{
  "train_examples": 203450,
  "image_size": 48,
  "patch_size": [2, 2],
  "kernel_size": 3,
  "eps": 1e-10,
  "weight_decay": 0.2
}
Rows from block 9 of a small image classifier, named by matrix and row number. Rows with one number belong to one neuron. Each number is 128 + 32 x the weight over its row's rms, rounded and kept within 0 to 255. All counts start at 0. Numbers have three digits each.
After each neuron's rows are labels from the 100 images, of 14976, where the neuron reaches its highest value: "patch colour" is the nearest of a few named colours to the mean colour under the peak. Only what is clearly more common there than usual is listed. The data: close-ups of made-up surfaces with and without defects.
# fc1: MLP up (model.blocks.9.mlp.fc1.weight, 1536x384), inputs 192-287
# fc2: MLP down (model.blocks.9.mlp.fc2.weight, 384x1536, transposed), outputs 192-287

fc1.242:156113176144071119126161146090127046142138180135112152115205074063176114075111081166180106109147128138124111092132129107094127131164112143089093138083134170131124164079112110154110137169164145149178124120116144116118080200157125080125117058087153074179107125084117126117138150117129081171
fc2.242:154087130155156116103184183166105110176054097144099064105177114075129113116114060078099105076084116104154168126122162101064106100118158084081100081091134152121122105066176128100111115076123132133163121133168082167139120064093132188130100162101157199111105118095112148152134084097163138099
patch colour: white

fc1.513:128093110075112105114106131096114088187124183149105154169156073122133104129172113113187120099094129131144140108142088155084077147123145148074105166099130159128127162104152102135114094183169221094197081112116126098145081140151146105114151058115145116161087123141149145136167132123116088122
fc2.513:143123154136182122085145196187111089165120135158110063128168157089133109142161048110137112100064094087132173140117154121113098120122137105087119119086086154135156090048147101128145127052122126116159111135159090151153117045070159174129104174091185216166117142119106147131138099138144172146
patch colour: white

fc1.392:150157137123085124191133223111091119137090146127103140050151151157148079113204136079117117187206129158096169120156130160060107141100104126077114116151137135165123129100166109166153123109122122100151124146103147166122073130108175053126150163127132155144094159200116189143132139204116157191
fc2.392:147080077123150163125104129136117130151143149095135151103186149127166146122125116118096087138128153067121120143138145154084128072124136117111144147132088125120179188150117131126185161086121064126147132126076113151133160125090110132121112111103155105219135108185113152125169134166098161202
patch colour: pink

fc1.571:120136188137137124166109130117078076129157112155155145094165127096142124125078050120113166113180058150140092131106095128127098143159129141081153151105151150101115111119110122099098148221140110123164106099079169124125133080136134123129160114046108075142116131179090148140101131144110103244
fc2.571:092079146144119122070180120150182085124100161175117142109190164139128074129101160139127149126098115134130152209126128098104143110113189154161140129131112123138088116130174086173133095056169133135104163106133153151096110086147086107149097153055101179102104165093188133129122111105087132108
patch colour: white; pink

fc1.210:154148137122091149208113179112100079113136146122078175134161141161170146053133116104157125144151073140086204093124200131105130162082115131140138155129135154152176120084198083088167125217084160139176096125115158148119120136135161071075182075110143142121079179130120124100163128146104125137
fc2.210:117083073123114138236147120126136139070166156110130129141110064152183119149125172086105125107154120162139139150125144154154166103110110140127126087142189134079139140146126108116151124089152116116097144100073100141096101157162093114143097114110124107255127163092059183150096160175117077158
patch colour: white

fc1.87:151135104150056088171148129157119143144111087184112157092147116170154030083091122129169090149137118129109175122149132097092115169143085147127158111157121147157113122146147122102154206160156106116167097174132147126150108161104188070131162132118096126185108179173103153158145136149133110207
fc2.87:149140117115150111182163051143135145128141136151117139097000162118102156110051084130159127141139145105117115163158127158156130128077087180151172136126122096090142168107097149100134110099120083089132132060097125142138139119108153120139138111068106132124131091133124113121160127105146151089
patch colour: brown

fc1.291:144126059117125086215146129073097066145108117145092145146142068122137075132149113134209102147150165137049155107151142096101124175201129126118122144096153161147154167031175090173143099160135139104197133103141131083142083133157119077084164106113163130130111144129093178129198119145109145141
fc2.291:147155145139100147110101126129114100101168108147133178142109150159154164103133110159111113175145082135091117136095109121165084164080124086125092142114107121123112127140172120129171178176133109117127103142144206121164124096101142144084149133181158085105071149148162130108168171152080141195
patch colour: green

fc1.677:194136171120098132169157090151105082166115092163111100110202110180123118112130152136152119131072107125101104132184098109144121134176125146171148078106128121132113103076191115122142153177137166114131139122145112145124090158104095117088174078107141166151060112129120155144161106171133095124
fc2.677:133145185076118134122099071143129118129115078109154108122000128148089139102107070182127081107201089111133079102113103162155102185069109105165137092155218085150114091126102141134068124152142129124122124116152144123116137135164210099077091164139183106072117098074093083126154133126117129046
patch colour: pink

fc1.72:137131064108135093140112126062067070150116135124113155115094129067132079137121106143189134148145162183074106149139078151093099142142155093099116146100196132168139165032157077171152096165115134071217138086135158069116118162136128104102115110133190108096163123095075139117198165154086092156
fc2.72:129158180146120130110089129134128120094188104178118188154095168147140097101127177164136168158136075136105088123118110082166091163127127103138088160124134120123078098103172134141178144168146153121123108144146198123136107099139127129071159142150153098089102172126180125128138188139077133191
patch colour: green

fc1.222:139148147073100123104150084131078143163113143188109135151163120089146097131198047080154113149085135158089121136112154134132142171143117129135136152129121145166136151033122104114154107157154228141151087162163129133120153132117107140155144057104145175142101120091094149101127126128111119078
fc2.222:133157167092144112141104046133137126118153147135099158176101134113132129148050029115123130133137185129116099144193134135108183104133133166123151175173121129148135163192069162104151135140093091133111137143137083127151167168130129165133186037123181069153161163108130113110110164110110127115
patch colour: brown

fc1.491:166131068126084123210120167114103102190100128120122178112141134161169056124153068122181112192096113133107134126188132154078148138165107184180142155099187132130133133108133118100137111170124174130159098140145138101146118144098130109099173122076119181161104146096082129136121103155121094123
fc2.491:126107154132035180069156137135120111151098118098172109151125141148089134146173134143103100137083173169148079116133093109085155119117142089140124131073141129162076136127115114117081118156167164146032149137149135126138111154159178121101139153108125121032106085132138092112126096082123174069
patch colour: brown

fc1.117:145119161115070106163163138099062129142134124110139171135105100137108132118167118116138099141129120114142105126209105139084143167070114113116085168134125136138149110089163123141120134119111200121152098145133164139124081176115143074075134169144136150147061123187081133167127111177085137149
fc2.117:103122098083146159127076056117157125092147132128147121177155103146122164122090120144156133086166117144142129165174114129083174131169164164150162096129118130134184167102102107139096125096114063187109158075091157186071129165113153087123137147115154108168150147102094126102154118159122138075
patch colour: pink

fc1.358:142157100118086153168148157131143087136144067157130107093138138094187082056164142129109118115098123124107126139153140110039166146151145177163169089098141080131136113061180074103171154135164151163108122126095155145122114073126190069097145122085155151175155173160133143090140088142145120131
fc2.358:133123124128160103121135083097122136086131154185150109144111208141166172082068182149143111121115085107090130113205128152053120140107084141135166122127091073082170174125118152161140131096120081080145131090054166168091161059099142069117064152130143134175153117167146151146176118196145131132
patch colour: pink

fc1.747:173124157089094083170072081123107099141138181125113111159167130123137123128101087166140101195053109111095127105125128164151128154155136158112195091168145137186167174057175055150160140171138167133177090114090144132128137158102115144116130036064115124144078203065126135150110073154096123115
fc2.747:161133167126126141125138101099119163088127093123141177148053158151121130067129182133153108157155144151144050132076095128223167146091105142176152188162157110134113143198092150108153101186156142113065130111083134120087143152161158127118122113160131109134147156110110091157116155130094089172
patch colour: pink

fc1.325:156113119090119078137111155099123089146119111101128145164175117129173077132199084116156154121116103123127128104130044136051099133143108112110130119087118139132174124080162137121133111184172167088189016076129126086151069137147152083101152048106127106190110182175155127091163147118148068134
fc2.325:136135146130138130142169138167123102160127127174137069127188123105117169110132054133148100094058130101124160136166141143085109141094118108101127078074109129141155141056111095059109123074100113121153133132149081158169114098070161154129106131092134173145123115100092129118193058121162159096
patch colour: white

fc1.196:112113190108086129089166105115127041128106158147083149157142051033182109134122126129146116114075152116093087105150115130106155159128141126084117172089189154157129115101146089121155152129131149178137106109118135093122129149105158108130110105136157105141087142112099162149161163149122132145
fc2.196:141115146102164102107116161157137098167113122129119107153153147103129107139248060108077151103094110142176173132128167090149128100118157089080098143109107155136139100139133113094169167073142104132172087132157182115121116084150136205127142122077159170150093110148133096127092148099132140097
patch colour: white

fc1.225:133139145128091115152154124125127062117107158143114167165153091110150127093107117148184130149143081160118119113106075143108114163149153099093129179093146179147122161044116121125095113187119137151148074072084106075145072176109116091127142078122159123187129149109131132121092159155136097199
fc2.225:143081150154119121098214171157107109131049101122107089107142102096126116123088113048148122110084136074136170110153166100048111123161174086087107102074096134129121105066181118150113114064150118121153118136150098162115125062115137163127113172116124195105128131114141145167138073104140138151
patch colour: white

fc1.712:172117184092130096098164111051192148144081190161130142128098088130125091128142086098145147158161140121105086160113089129091108124135108139079103162108086139139106173136148164133142123083098170124154090085175086058118103136112155137039116091125171098142073106114141102136138128150136083147
fc2.712:146070179084158126113136141197120092133121132094112090120123181112128098137131164088149126111158124105115118131094178112116144144098117139121131161179103137143151110138140106135159105067191146086117140152134083161076136099121113142178118149109118165167137152112152128141099093134115123133
patch colour: white; pink

fc1.176:150115162099091090118114135100139152131146159110068166067093090107127126119137093165144113122160098133081139036151133159110160165182102148195120107138114140155153137171143116113157158084152139091134068093118155140099104143124132108173143120165150195157054154157075113221105154150122089114
fc2.176:087104063164165112129195145133142143155163138144077142101147123100189091120133152086080170095114070077129189150122171124132112135116140128104126121149112153094164132157135157136183154108106081122164125112115202146129161133141077138136080100119121115188140142163182175155112179141129126209
patch colour: pink

fc1.387:171123158067088134094147135094173097107105120172097165133133047127165144111148075126144094151066122127105140127072113139129145153156120160101089164091148144165100145161150156078115132127157124134140120090135143092086118117144130098132164094168138103120120115109069099075185152132117132140
fc2.387:183122120121180117107094181180111104155095109147151077097117207104140125138217074139101110126131066128140167113087176123171069126025120088095129097094081152110144099107184097132148146112144127123178104124160119094118131053077152184132128178107202203116052060113115136124142136114137147084
patch colour: pink; white

fc1.250:160130111127110117182125147052067059135130139165084130092148085129151072160143081102177104179133130183093155168148131154102086170124136104062137132097153159163111142057158104186120105127099134075167098093146117080078090189163121098127126126125184136120117106103124149107202142161130101169
fc2.250:164155134128120131132095125138109114086169107170126185155106160144172157088090166164135115169157076134079107139100120115153086157104102098130099134120103132105087114112169129140169168171151130094119107128128188123148126099102121133074165145164149101108112169117162151115157171153080126196
patch colour: green

fc1.466:162154112072065099128155173132153117153112080180111164117150098134161116106161143079187127174159172111075194134145112147103162135092118134112096142164129162155125114123143119159155124122095096119110154064121132134125135158107151103111145148149117139138116190188110165174114117132150154131
fc2.466:191169114151136108122000150144084160152177090108093182149029162120129155052127091124191098119122103108132077101082131128181129224098160140141158111117121127086103111114096182116152117164077131115108112073140117118098131114073122135089135119151127131186113149188100104125100143084094114125
patch colour: pink

fc1.423:135123119116078054159098172063095072174114123172122127161132139152165117118194125114162117154117078172072153112169127130101092167139121116093119088093105183140129186101158148132146086115105128089177125139125154143091109163083161100071179099078180113129065127171187145157136125153151056124
fc2.423:188104105179156123104145119104120162123097105114160051180148153097111123091019118115204158139069146123150190132195123067091120112144153109050116151106125125134170170074083155105113126099120099144095122101099118164122110176108113159119130146123088114176148128142162159156109054105155126145
patch colour: grey

fc1.695:134109093159129103209125098065096151161125114105123150124140160169115093051098101095163113171135082184079191125158147084095178139139137183148117164134194101138162078131124143077135091161069136081157131142122157116076135117139182128088141103107155144155158141108106121142149130123060100136
fc2.695:119142179083094150121072108142162080158128140127165158166157170149115147192134087152177105161131122114085109140132080149140163097138169160155162117158085152166126126159090066113175144121138099120114161131141111124162163153117132130092177098095173135040066107123125072047135158126094184066
patch colour: brown

fc1.262:135130126130125118122094164153110113165130187133132139122159056072162120132181127103120093094141111092149134065126143142128172141192108143090131115119126162137070174112175052098148129179173173100104135111135176148153087107107116165113123084112084113149162136079114147157090128110144152134
fc2.262:139178110086145125125040118155122119185142133080113137149104172118135163142193087138133091069139124129108122134151149154218129133086143107105159127140069161123155139142083112110121155144105095117129124124142131099152149138075153161152113099101227113103081082156079129079148163115128149123
patch colour: pink

fc1.391:133124127077118094182164138063123090119120138161099157077125076132142031083127115111186109124162161164050135112202125115093135159200146142151133133114187149147121135074163114136128119180112187132168119113117134118080112148133156108113131106119144122139102161156127137160183117141128103151
fc2.391:170143118152127141105098164113086107115106097111131115130188115147157198089123050115113102165085123098131139120083098135056082158105135074074080128093137127127120145087151146087090171179093112137131085130141163154181131121092146198111156131196135103093110159161146136136141086122146139148
patch colour: green

fc1.32:135143135125088090172111148096072052138140129144094124094147089076161094128139108145192103155122146173091162140139129120108086158113133111090147150096158143135142153069187068175119096144127114107189125102161139060109103162164149113100149139117196123105124140088118146152152145177081131186
fc2.32:147158166141105151121097129138122111097189098180128174165093169151147126101146170181128138147166087144110083118119106086182097150125117095142084165128130116128076102105156117134174148156158142118125105142139195118147113108132132126079154146148155104103100170151166124119157178141070137192
patch colour: green

fc1.699:182132139092119148154193154089168105144174132126111153208156065107153136126151101114128127118117166124115128094118128134100119142145107094106119177104166100118147158053102126103119089144138163101168110095127140115098073127111120142101125099128168113155105115134108112114150165139131074089
fc2.699:142102172172122132108181162174131096140107115142113129085139117100109087111071114090126138088055126113188115130104133092079089136150135090114088125087125143131076083047163139136112088077147186169132129133168105166112100082134113155176090148079124174116145145105125118163122087087112126117
patch colour: white

fc1.4:141103137110102085118116121088099119126155145125111150152193091119149108094191060161170128134122109152140105098095092122070078128170147142067170122074169130159112165066146153080105080158125126083189030128092117114144019172135128103098157061121125108186066147140147168136138162138120141169
fc2.4:170111185149149127092131193180095099141093109120108087119228121092117133151114073084151100121085140094135151122123152117080109134142159089085117117077091146132133115064163127118104119049117118114137105137143079161132126064080163163129125156117159195120165140146115122134125050098150129141
patch colour: white

fc1.238:132145083135123102203171144059144103143139123144086145118151148165175087053149120107191103186124116135118203131171112109053139142104127143083178127156190144161123129093150107101142120159122122129164087130148151097109087110130131087130180087086135156141082163131092177144121142133083112129
fc2.238:176096156154094170121197150121112092095066041128165101149100131177139113108084180131116091136158140163131064102061108104087150151129098087136082157117176140144097114128126101139134140188195159109098100187168169131137140169155131113194127177150132122125122128122136131133088141130104119112
patch colour: brown

fc1.713:105110103117104085148187142140062119126165113166108188067166115128163120152132151136192133121125125127159155082154110110133141148153122107127132127062165214145131101126166147126090160157194125182110138143167151065182068138109128121135122091153117125140101160135096174145213189156112171104
fc2.713:114139075086121132160074073134141148155140172108127122134189149107142138152191127157126120109170141103080153138129108158161156079123134165120141106163082146130188168218049122109164183161147039106120137110089119117148165177127108125104151094109133083122111118157097103088144141136125142122
patch colour: grey

fc1.547:161122127100120121176135132064061094163113113168124160120141112088156087146135071122202118125127128191094138138140098105118102144137166094094142144086178110128135137058140087133139127198124167121171102080115127107126115152175128106139112082077184138126125126103079180091199113154134090155
fc2.547:153138129119084141119133091138111126100194100195149184159112161141134142077104159171103133150115091138096118143126099120176098134117092109139097129122111142127087131134181127116173160176148122102104116118135155151147126129122114138098142134143132068096106194126130149123161144144086140199
patch colour: green

fc1.482:141149087104135093172094142074136122147126117128113156133150142162141100105140130111142103170150071141092167116159108116122160134091167112152135148126218148122170137157159118105121145119078185106157124146132144112091059171162179129053143110124151114145099114141080127144146142165107050193
fc2.482:094138098082128096156091084111146140125098195085109156129197110141180171187023089068179141160100119082099152153184153120058141132106144177139160131182096155085154155140147144132162156111107068105127139100105145149116165142108132134050163045151170120177123114170144120094107182189144136147
patch colour: brown

fc1.746:168152138083099063154124170108122105162089095176117132150162112118200067157155090128150130136146149134123111133124088079138129140158147127114110149100168184185109073058145064112127180094083159153137123163125127056134071120155113135146136149115156112160113176098073149149199176112135112144
fc2.746:127119046098112154150098068119142149154135154116140127138193140100113149144125113177125082107178150135107123140103090172175148113117158154136148084128055108132132170199071119095157159169150070131091145094090112156119137163140148126105131113102142097083094093150100106077179131117115135091
patch colour: grey

fc1.362:164176128091117127138121111043119085183137119136087153099166097112137101101143096112140110170071161130081143103154135147129188176142141133133200117151143120167113151034137116115156105104131165116149120084118136141114123132138092125111148087133166169150154117076103122133091129099116083088
fc2.362:128123101070142094129134124109108178148054152094071146091101127105137166107141113138100095107126173114142117158082126167109119116118120128114145121135110169109154145165096178065098156201132113107143093102084136098139159144126112165149163097141132077103126062109134111139112134161173107095
patch colour: pink

fc1.341:127165104100092135152107108069092059124134137176067152104149095112139040129137056112147116150116145154053158134148152125117123124153121137127148162131169125119142138103209091180135090201121130094226085073142105089084136203124119083120140101150192142133119137123087177124204152133147097178
fc2.341:152152151138113131127086124136123108088169112176115222133097151153170135092075134164118123181173093145082105136096105113136088176093115095120107141118134130107078097109177129151166170159152141094133102139138205109170130108107112143069169143183145109059105149128156133119137186151087135213
patch colour: green

fc1.568:166143147108109143157159118101142126136131153116115135045135115085154164113186121070114106148109128155123136118130199156092106158145157127172158111141106097146166100087166104161181118117125133125168158161103141169067127091109155098141148161089159158107126153157078140136135103153105109151
fc2.568:122129114077185104139157090129128112143121169136118089144154123117155150111101117162134130120118151065103170146171140143029129046166121132125171076131089143140188158134103148134121151090127079090174125094072124151167177143069117132103146133117144131146144108130105124114171116194143152114
patch colour: brown

fc1.349:144135096092147078141169124128127088144126189117137164198168130125157126133157107133139090131117129114101117112137118152102100154148142128094120157071129156162145141063103129077131064144143169117148118158097118102108067134117150074083138116149182127175061123123136135143096150166088075144
fc2.349:155160171153141125082130164163100105156078101121118097087102117105104122102136102121102114115076121121160131087105128108133081137109154065070100133045147169147113064071150120117097125100147162149121089152185108114148099074116120186133098173120162166087094090147121145154120082107135144109
patch colour: grey

fc1.98:148134160127093080162104153135120116126117137154092110098144137114195117109135130133142098179147116141123148125163099171105108110119157130100160112122166172179097139108161158167176144184135110179097124125131136148124018128106115072103161123094108097142124144069132152116106134102128090163
fc2.98:178106129055145124133132099161077128141093111104126083126109116080131146144206083136172091116148180103123129118116126179158140092169102108088158118113106158149162145148099124072097149126124102091122100119128033119136182161115152195159156141133115129128134125129076117111134094151163130082
patch colour: brown

fc1.76:157093156073095153156142116060124109166114148128146153180195079114140126156173043106173116128125135179099095105094095120079096131150127120060112189087159177148153134136137111103119098118104120143161123085136104100146125146127186100085174088107158152115042173175166130094156133145119081162
fc2.76:122067152127137105113255121183129107144073129197143070102110173099140131095086086051101121109122133071131193158142164151122122105070091124101145105145141161142161120080123102131142114055129144103144132115132114170127126127123093135172080177076148163174138139090084139149141102151158139120
patch colour: white

fc1.315:163152099140103151191192112149075132123166109138128120084138128168137128094200152067143150104132141169113146132114147140090110122187093140204130127123148119138156077109170154166118161221140194127130137144078139146093129134132168102122143128074110158133099161176142147112154111138123142124
fc2.315:140067128120125169133157115110136120088130131184153107174124174134115111115142209157125115157135116130132109106093112103137145084114112121165136126089102067135130160121166121174109087099173135132097161094090133192057117105126142092109136198111069182128135137090176154142137115131128117095
patch colour: brown

fc1.22:169150065079092090155122123130160140170096033133102114120117096111150096077174084104167132161108066166118156130118100141119143164123173164100201138164151137164133131143120147088164126114146154116147104110163120099145105174126116182125188045099090185146162189140120126071150110113149122074
fc2.22:146172133130172124128161132120101116141140099113117145059000114133171098126138133077113136119091085137133126124132158117153071160074069087097086171129186152087101075105176124162140139083136156133154094166143113111161118087087107161119064133163104130169140128119132157168120129150104116216
patch colour: pink

fc1.140:182145156114122111106154108156118115149099084171092164134163161110150065147173135128209105146125131121108170122164087123163140148133131127090124154099190215172117088113131135102102140124138152159116112211186113086155129113098094146141149059128127153174136137100136161102179161145101140124
fc2.140:115141048077121144144104088129138139169146152108123124114165143096128136167180106171086116094157147122099181142128113169181135091100135162109127091132097152136165154190068112089161185157153068113125135112112118109163149162129111135119134095098152096110101078171092115092152151126132149123
patch colour: grey

fc1.700:163130144115074091138135157079103063123124106103113121164146098096170132147120108159210151131118134137113157105147090090102128128162158089081131136075124169179090150075159074123128148206129165141138092119113131095114083137106139087099172047071164108165102147074100132146149141107116089169
fc2.700:172111133140167090139138166170103126143085121161128087132191160057118152118074040097152082136077123084162139132161152111071112161139157118072142067088079133111120135068116126097099114084117104106145106131160078157139119073079135168150130135114111180145115130179138148136157054106170135149
patch colour: white; pink

fc1.662:145127141116109138128135181117154132133100080128091158103121066124122086121151112113180086124166175138095194107139160132137073139173118144134143109158133159144147132121150083181152076096125139075173070042127099062126067199122175092129167120133134153125113181228122140193135107168156132143
fc2.662:160131163132118137125051114117116137133115101086159164189085160152109171074116150180148099115125155129154059100113118138158158136086154131175158129092125078130128169128095124116089113185111154142082138089117108146080107159064161097118171160164134087141100124137113079123159096097096082120
patch colour: pink

fc1.178:125109097156111180125161191156109100135093151094124147159116127101153105084148123107154118202182190151107124120173056060058128128093163146169102163150119071151118134159141075099133145172104115145175098139121095110131094142132216089087163168076156184195176172199072145090149123120094157144
fc2.178:089137128127117121111052076083159072077139162122140143216168130160151084129108166147185188121160099156110110132156139118116152127133140177162174131110080098128127127108105112208129112108109093189102160063089206155077114158158127074107181156103155144158156164105207131098120122152104112139
patch colour: pink

fc1.272:154119125087080119139129184082170107129138123231060197090137098108146076140159128101142085160117089164073194106200152131057151150142126130126156131113179164149145135105127136121126140108102133065139126121150120135131142151136149166111167124194155152148054167153078120217109133123118129091
fc2.272:131108113149142129043114136139143116100086106109132215094101090151179148143107149169163165095160165158160145145123116115112150174100163100088115145159162171128103147122099134085098149154124124091182094128112142104131181164129082161194218101145107118175209170199203071126115125121139134255
patch colour: pink

fc1.374:181150153119100069160085096080092101189127087124136141120202139130119092149134117126105121110054103169130119100110135138147109153102101112133138092170196142170116097091133129136107168141171109091161118155126130139152143126173106161170178040123101124160006120097118162143135128120153080179
fc2.374:133121175126092172127133078090129132071103100134179142136099134167099129113121171205112091153160121207145065082112096104114147112128114122181135115136194072143094146137133124166076094160165168128070141122083102145088121139158160084097091170172101124105149105090083117145123097142102102128
patch colour: grey

fc1.348:144158139107077110192147141069087047132131127140084130098165108085131101136139077119187114169150149165097143136148106128101120168130135128073115125104182129173163124043195095186123129179101168098174129053162146061084088182166144101086123113119182111106119134107114135132199134166130105147
fc2.348:156166154139113134124086135136114115100168103180119184136130172142160153106095153170135128163135070118088093125098124108172076165101128095130091133131112134127084110115168133127170152168153124120116107130143195113151132098109121140080148139152157091120100164147169140120161177145077143219
patch colour: green

fc1.599:130157149117134100186110159078065080165116130174099146112122128091156064145173071147169086149121173175086121126139127152116084144128151102083156174091171134136184148023152072177163121173075126110223100069170107084117116171148092068111114122102197137125125132127111131147145110164104115162
fc2.599:151143128149103130137124123148110117094169105177123175130123166150164135073084160169119118161161084140092131131101114109132090153096103093129101127116116136102087111118189134136162157179157136087120105130141187143146129097107132140096141159170145097085109155120163152122154175154088129203
patch colour: green

fc1.110:126086132112160127142138122153113155119142126139134115155098156111115124128137150095117118132134074140147150116143152189120233125139109174134116097169126115142083085135113122085143128092124131099116104153185117114183143145093127128122145149133097204102138121153128113157079109131121185094
fc2.110:124165106150108166119149152150123091129122122149163078117143143133112141126183132155111094139117077105100145100150117145149036085126119082124118091068109123157176111101156076132128140108127142134148137162144127137171100088106171118131053165128165164104081086135122186113244102152134185156
patch colour: grey

fc1.534:191146157102091098124171106099137129152137079162073172135139148178183038073101108166151108141131081140130165146172141131172120133095151137071235122168143211152130145128071106107117092127141114101166125103138093109140146117112166123133115097146131158135143157130183155117102134137159140136
fc2.534:135128218102090148146141067085131087098151128151170145172083154164102126137114123124158114173147143201088041133133111113135166157112073176175162153146122091138104159134100095131135105127135140143104174136141122115120122201151186090102137111110151062114118128074107075096148122110078155104
patch colour: pink

fc1.361:166140107104125163108129176070146094161153112140093158149141102122178134116171120142143122127127099163118149072110082130089135161136121115099122159088140174135099152045125139135087123162132104139182059124113103135141071099128181144129152092096146119175102143186171111129156127133160049167
fc2.361:156094132180184098120176175168126114139092114166097061089200147090117118105049099085129123101075122078169191133160167116026101136127139081088102121075103130117141086055177138134106102067113141132152116131164124167120121064099133155134094168100106187159139135139159169176131076119160127126
patch colour: white

fc1.78:145139121125147126147083103138184083168104105157100194136128113121139116111145128113142091159129108170116124091170193099109080117088135172156111173179138129151158123177108128109144118165121109138136096185109124125109138196127159127151144099133138107151078141087112197123137109139114101182
fc2.78:097137153172130072106047137138117143076100132131056202130111079120178116110161155106071178142101087108140140173140178095180098189080121087102117139101136136069122133096162143154090104102111122120135122108102191101088108121109114142098159134143100137126161123108188139166111108109157087215
patch colour: brown

fc1.505:167118083134113089186140127086054071146121085154086151099130080078137097131166084137150098142159163166056137113138100145115134147142149121073120128092170146126170162076153100178140108183120150081226137100126131057098110183173127100100169093124143121104150160113104189134177113153102105153
fc2.505:143156145134106133104103125147116120109180116161130199146105191145158125095125154176105128156143087124094109132104113102179091144103109104137101144121110138119093102127173129135171167181149130108121110132144200117147124101113140138088149142166154085094098156139161140121153189151086141231
patch colour: green

fc1.174:161152166086124090135187153094104127169138035167058171125138149128208051071111079118171118152177093164122188143178125201146183169151154109088197121156147211171106133144095119111146090086134106113146102122167086132115088122094170102112140119163152195134145149168130183124121149147114104112
fc2.174:111145158153096128095083086111137104132133147200147173156112116143154138154123090105128161132097146182136115141170121102144163151131129149147155162111126101124102155118070108093111128135107115162139147124119190132126117201120150124070190094105153076074102120133140035109150132065099142115
patch colour: brown

fc1.741:182152097111096143132157132080112098177124093102103157091095091141154074085152118150144097201195088124113088081198087131108121172136133120136186103124122132168159167134142117136128113151094128068138092067116148115080114112133147081090108105103194187162108134132146148127113104185063076158
fc2.741:178104131155130099135090130115139159074157112086103211173113123120161146056084174091149148145124111154139089174075152119115159147093141145151107138145095136086126169131170151134124103180115109141109144086097144136098147146109095103076161102148074105164159189119129140152104148129111082185
patch colour: pink